Weights of a small masked image model.
Model: 13M parameters, 40-pixel images, encoder norm layernorm, encoder width 384.
Data: trained on made-up road signs on poles, 63.3 epochs.
Rows from block 4 of the encoder of a small masked image model, named by matrix and row number. Rows with one number belong to one neuron. Each number is 128 + 24 x the weight over its row's rms, rounded and kept within 0 to 255. All counts start at 0. Numbers have three digits each.
Before each neuron's rows are labels from the 100 images, of 14848, where the neuron reaches its highest value: "colour at peak" is the nearest of a few named colours to the mean colour under the peak. Only what is clearly more common there than usual is listed. The data: made-up road signs on poles.
# fc1: MLP up (encoder.blocks.4.mlp.fc1.weight, 768x384), inputs 0-47
# fc2: MLP down (encoder.blocks.4.mlp.fc2.weight, 384x768, transposed), outputs 0-47

colour at peak: black
fc1.265:135123136102099166126128132164149157105096123106137126129124139140123136123157177142109113109117115146176126115120120158155139160113141145080122
fc2.265:121140136111123172156099128120117136118095132120115155145113142076123131133144126147126154081142132161105113120086133134134137134112105118100091

colour at peak: black
fc1.615:141093098118130127102132163116161128103094139106165073118153085134117128120148120103116108141078129117100091135183160099123194147112148156156118
fc2.615:095136099133126123161164113120089142133140122116110129149101110094141125122115082106169126121121133133145130128132130179150097130118169133125108

colour at peak: pink
fc1.2:168137126125096104143098116114108084132124175144151119143132154174132145123155115118150127060130144124089096070118126109089089146132131160117150
fc2.2:098111114158150177108142170122139142120118123101142116123104133116125127132121133120144116125157124127128152142142111137163148126105145140132138

colour at peak: brown
fc1.505:113113090113095120149153133144127110124121126133138118114116164077103114167087101165118127108109135124103162144159118111165113121155141147088167
fc2.505:140134146171125192142156138114128146156141107119094132136116065146147134124139092098140131100124144090143168152126106142153113128132113144131115

colour at peak: black
fc1.36:109142148145143102117114124180171114156129116133088109132124110110114153149114108091101143095106120129148118121131110110117113115113094142134101
fc2.36:124131120135101139125172100122100184094139162154124091120125160159121103137122124113143157117159110127121129152108077131103104111122116142160142

colour at peak: pink
fc1.143:112154078107105146167147131143137179133085129138153092123112133132150103084162159156134115102153119118111148140144135117110095117132145105143099
fc2.143:155133137127135091115106134113147127102129121157143089140182140096143154085110153161137126117105084136090139166125160097147108086131131118119128

colour at peak: white; pink
fc1.242:104130120179126104135139126188127086115170119129127126083149136143135141117166109136118129100086122100144094136107097104074115123126099131110097
fc2.242:111113141121117126140094147120120150119107143129146098131156160187138115153126159121107110134143133157099118100118106104117115126117138112092134

colour at peak: black
fc1.347:108136110077146147115121061083162086092139131158155137122120121120172145181128119144128132166114117123119159130098160116112136147112111124129124
fc2.347:135132126143134114151105114112125126122127125121133124128130118128110126131115133120115103142142117121131147128117129119124123142132135131139124

colour at peak: grey
fc1.597:110114103132153157110104137084124116183125132101110107153165103142091153096120141123088136162125119104156151107094096107140114136119102118128070
fc2.597:193122134152156141168148101126148157113123169144143125141144117160123097150114147166133125065155097116111084159134102154153128143107158086148096

colour at peak: green
fc1.70:134061132142120181130138124135150119154074119128163086112139149157151163126144142139095158099156137105121127103141133133113112126125143129112118
fc2.70:135137132122148124122125130129124136122120130118126124120125115118138125143118134126131126130107130131149133133141113155128127125120134120130113

colour at peak: pink
fc1.560:116130129095151159121181168142108149139139105116139175101130143118132151159132119135141127087166112173133148161143156138075185120156128088141139
fc2.560:148129116142115062138104101131144116131166111125113098101139136136171160114124130115132078112111134147110144148135150094124112125152152145172117

colour at peak: black
fc1.530:100143118122118149163112105109143118139134106148139094116109090119132164106111138129130152097119163118137119136123136112139133153107146110131073
fc2.530:134151086144150115110120141171151132075088154135086163132115113149085123108118096144159119115096147116130158138084150131125104130149142155130150

colour at peak: green
fc1.385:111068141093097179123125109125177107151107155107128114109139120108146173111113141116083157140134143128136131085117118134136121152117123112117088
fc2.385:142132095171177134131108148131140120120125130140122111090140116125123095161127126150129131123132125100166108172142125156127098122120120102131123

colour at peak: pink
fc1.670:105143153174064111115112154163143148142179048136129126105160136112166136114133107143106081103100148149127143132136102176141120151151092119083135
fc2.670:144143102176101151112129153142160103114114159126140103162107114187106123111155187117139185138120070122129112080113186102099137115090099103117105

colour at peak: brown
fc1.746:167121134108163119116124131165109119097097098147151140168127088163105118137104083113207140165111133150097159124090150116132119128117098096104144
fc2.746:149130165048111128123097163111119093112158111152143146123135108175133156161113136100175108122139058124116108115134108105143116107139179132144087

colour at peak: blue
fc1.639:097114148110087094147127138163140118146143113177112155119091146121088162130067169145143120109129109164135114165077139126129143140116142106147129
fc2.639:135090108165114108129104106119135135093114118127137139098131128172151162137158140093098109148173126127103144138156120114139136183096150178079110

colour at peak: brown
fc1.558:114150135125135123091133156139126141150150112169099116140167124121129106167158112149143143102115131133093157133109150179102129126115095134090115
fc2.558:153115143124121186140149138141131166153100125101175191144106124091127138133114120121124115134118129143155092118134120118122159105168148133086139

colour at peak: black
fc1.432:154136097136129146121100157134126125107175145099121114117083088106127097115125085120156140141137135143118120101147137111136109170089064113153134
fc2.432:136153134122132150130129154125119095115138084122124142148163168125106101104139117139111148121136148141108146094125148114148156164145124144173094

colour at peak: black
fc1.511:136096131164145135120125137126138120155077154127176096173156144149121144116136132112129163097123148127139127083116141158086093130136110173133123
fc2.511:127135121128136169117157127123110105110109110118145114108098114141148128116102128109096091161143120100132163114146112131153141110144139132110139

colour at peak: pink
fc1.656:122135147135124103149120128091111159118136114142133119119155144081128132155133146153129172083134123161088108140074129165149136142101069146141127
fc2.656:149124110154139118118131127117142129136110143107114122133107107142135109133135134123140107148127136117104126146139140098110129161126149125103123

colour at peak: purple
fc1.97:132159093121134120118122113139114122100104106153181163164122115159105157168131138089166081095138172158103122070089138110183157133091124134140186
fc2.97:115133125114141155105165145134150146133124135141174198124108130174142112119099111087170086160181102137077142112113095110156147139110089147152138

colour at peak: white; pink
fc1.136:140129127163111062145087120141103163122127111093158124152126106144085127099124118120121114143152153136102124154099096106164140122147146116128182
fc2.136:140127146128144138178148094152090107169159099118096136145150118090107117156153105132133161119129109145121114104125179104102144136144119110145132

colour at peak: pink
fc1.86:140152148169106156138085115139133141136147092130177109108123130160120152120166152134135108135148114120118102082112140053173143099138107122149152
fc2.86:116137104146146106129109157105097136103134116132093124174125123142108120106120124134128141149163152137127108130153143119083119117095143124141101

colour at peak: pink
fc1.602:091119100141138118145164152164125061150114125133138128133137167097146144119117110115129162127131138099088108104072115123119160151147145121123119
fc2.602:112143116103109136106114138105157156105115125116139154100143120122114149168123140158118127139126046150150144123108140135105098132091096113120115

colour at peak: black
fc1.748:198134160075122135126138139126145146174136143121096120109138127109124110142162125143110072134122121131108138136146117166123107091130150135135096
fc2.748:132113131088155149170159186095123147110135143106086140143114126135099109145132143145132118131143120128109125129116161160137125085102126125150119

colour at peak: blue
fc1.231:141164104150110152128137136152100109118129118105164098095094172109131141162099139126151186086126148153132149099143139145109109141119097076143180
fc2.231:114119133127119119133110135139104117111126132129129114139121115124130129146085098117142104139143121133123132130114134103129120137117126134126124

colour at peak: brown
fc1.677:107103083132119158117094146127173072129114131158142115112149099089115124130111122116138157138131176133127099097146129108128112139143109126108091
fc2.677:156121100173139153118145160148135145123130120196108122135091126187106094130139096140168104102115136124103107159100119166137113140116127134166133

colour at peak: black
fc1.680:079107116139123164132105108113198074128130124138156101112147111127117155142117145114142169117125149141131103113134154123154101143128103130131094
fc2.680:114146109113145137109107178146117161088107178160104151137080115127095125128126143119167132149136143122131144101105141164108121172129141118157158

colour at peak: brown
fc1.764:131122132140141126102090117121106116164094108156138121093144131110140140133124148108126109116132102149147157143100132131159103077109117078186192
fc2.764:137152149132150118122141126133141140122125125121156120142151132133139134133093123150121108133136117111115127141127143113116126132119125129112111

colour at peak: brown
fc1.643:140160088120136152146069146102119171094130149137142133151124129147085144124145085135131113186099155131112108127111123134100063108195136088141099
fc2.643:122139161151145132164148115093134165144143108125137158149172137120164120154118174155123146159141189144146117132104170129138140153152115137131122

colour at peak: white; pink
fc1.638:152136136097118076145147109122080133110120102133155133174127111153077119106109113104134113104157170117113135118105138136130124105149117141127165
fc2.638:117129126138137124141136107127118143135143129137119127137121128123128139130125123125119124137120122136135130151127144119118158128137115142098131

colour at peak: pink
fc1.301:134122137115096112106115112132097105051128137188146123179117126147122086092117121113120112109109118145141143126143111137054149128137139141171151
fc2.301:152117117140108118136176135097145087134140089097128135111133139142132149118144130130120123134126138102112141127207148131123132188173149144147127

colour at peak: red
fc1.193:125140102154140103133090132133143096149149151131147112170144128104101106079136140139094152096124145133140112089120108126117106151092135170143136
fc2.193:114131117110132132119138134146121129119117134121133142116126138133134128134135130127143118135131111132117146143122135138145132111143123137128135

colour at peak: black
fc1.406:109132097134092129117040137129144117128171107144159145118117092131103126165112123140154150101127153139116142100123173116116142137110075107130119
fc2.406:111151121141133121082126119143140149127110106113139165130119172117193130132092101107152160134139103124142113109132113117154119130122185101135164

colour at peak: pink
fc1.715:123147142147080111127160110151126129056119091134091139189142093126121142119118131138093116101108144124143107159151150134107114138139129127121125
fc2.715:137153111116109145129112131146138125091140134102123067169116090172141159104101115098141084099076082090172152109110137092140123142118131186083160

colour at peak: green
fc1.584:104102127158141120154121119148090135134118090094141130094120137135154150138144131163120149135138161133119140164142153129141120113142134152149143
fc2.584:141148191141119134071109153118134147119107146144092103115127132152121160151123133102110133099117096131149128149117067112088147169128126091143128

colour at peak: pink
fc1.317:198118137136110058149101124156096147114140099119143127114132103155093111144099130131148139145129119139081165127104155142123117088137106090131205
fc2.317:101129155134129110133088080104147147126151131172093097129129114079122160086127117069122096147107111173128098129121200124114149128128130124130129

colour at peak: green
fc1.666:168094161120101148157129116138115123123120163138143125154104140094097124147126133124100142172088114092163130200093140149142121139110124107134115
fc2.666:123137110126130124125136109127166113117138108098141106116135122141114098107149090116125131147152133128142098123112114105132131139144127139138145

colour at peak: pink
fc1.496:085100129084103102143119094148140138144118111146167135104110137125120114166152145099136125119133119125177094118145101129132157126126119113123128
fc2.496:116120126129117138144128107146106115121160104117114139109099142139088117172138128163118133118172129121136103116118178115138151136168120136151121

colour at peak: green
fc1.532:129156159180159117159148117164126169159119122062139124145136093142127115139126121167092152153111096074143145111108141150136141095156110126142154
fc2.532:169085105117089101154146125128094099138130106185113152137101177140117128118136124122132138097145139110111089130141126110091128142141132112087171

colour at peak: green
fc1.292:138136130160100129119109126151103106114152109094120126105115128127120113150156109121095147114095116140114132089133139150158127169139115111118115
fc2.292:083134120134125149098114158116130103112153105142099118124107098082149163175179104117124194155096074142128139127177138129092112149123142161101124

colour at peak: black
fc1.272:146116117122106152151086141160152168143104109108137139109134131132164170100182094107106112081104157143156131135192132119080102125112115119144102
fc2.272:147123119117144096085125113068137078150114128141109125159130131102110144164119132113119098151114117102100140139067103161184141150120138159123106

colour at peak: black
fc1.500:126109132122095114107111125110092147118154171075074157139095126119120159143106136145137157099139128126109126141127144143126147157120160070125115
fc2.500:115122141147149110113138154097150143142123096154158132151142149134116140105126146173133156115115165153144127076134098123139123128174089138143067

colour at peak: black; white
fc1.482:118128152151111163084142142152137147111148145114107144128092112096130135129142124132122109152117106113119147131138142117117121127160113140122116
fc2.482:126139104150091131163105187124116087119127109100133138100123151086126115136112113125131116070152162116113094099129102121120128143173107159083121

colour at peak: black
fc1.471:093155144132077098116113121127113125140135097157071135139157149114118082108113132146125111127129133141154130125115131144158129149120134120143147
fc2.471:110168152084158159150148172098160125148130118111111142113112113117168130157143125112134130125132095090117133091108075129138128106085143175149114

colour at peak: pink
fc1.325:165139130087189109086143120105076211138124116145106126126137161157180082138135128177100119102116106091088144147156115109141152121160139126182140
fc2.325:089122100136142133107104116113117172152129080144138135070147124126195150122118116130148154109176121118139153126105130175194170119136150140134095

colour at peak: pink
fc1.6:117151110133107149135112116135096104125123111178129114161110101135094131130164074145187115092156135144116139099122139094145136134139114156114162
fc2.6:155125162130113107155164110165116140143094160111141180113102155154143129078176164134117157095143138122116156118112081150135115119168095143146128

colour at peak: purple
fc1.663:139111202126140094142133121160077084113119117142163152169121099144093106087129127182138147115135116145109127120115134099152109121119107123146173
fc2.663:115141114128099124137091096111130150105135115142099155103139142122158146123098138085145125136123094149168117132144160093150139110137137128131131

colour at peak: black
fc1.392:096103124113131160112131118115177079156086143133143094131128136129146190119133126129092166087126150144130124103158110156127125178112163135144109
fc2.392:125137123116138127127135134142129137124137135130129139122136113127126118133135137131142124138112129130141127134129122141129119109113128124126113

colour at peak: grey; pink
fc1.617:166191181111095132120139106063118149099109134134155169149114083128118151084119149090120148198128130136133113154101130139122148159153182107153133
fc2.617:122133121135131122149120111121131141131129118130126113120122127115124112116088129123118131145147119132129122126115112110115129144127142124127120

colour at peak: black; green
fc1.376:103085094091134187114105115122164140107100116121161098097119121136162145137115144118119148144095153125136124173116153122127113151122139128127083
fc2.376:150137098136127128120101151093135139141114117177099138128099130148067121113078118127111164123126107084158096104096126134146109169150131126134138

colour at peak: pink
fc1.577:109163119120111123114129082133109120170107112112123144104158149101142126123125122142125117107115130106082142118141161111159166172146122157134101
fc2.577:153174135163163156131139143117125106135158116126135155118142127104139137125110098091132112093115151147114118117098101118156141131198118202156081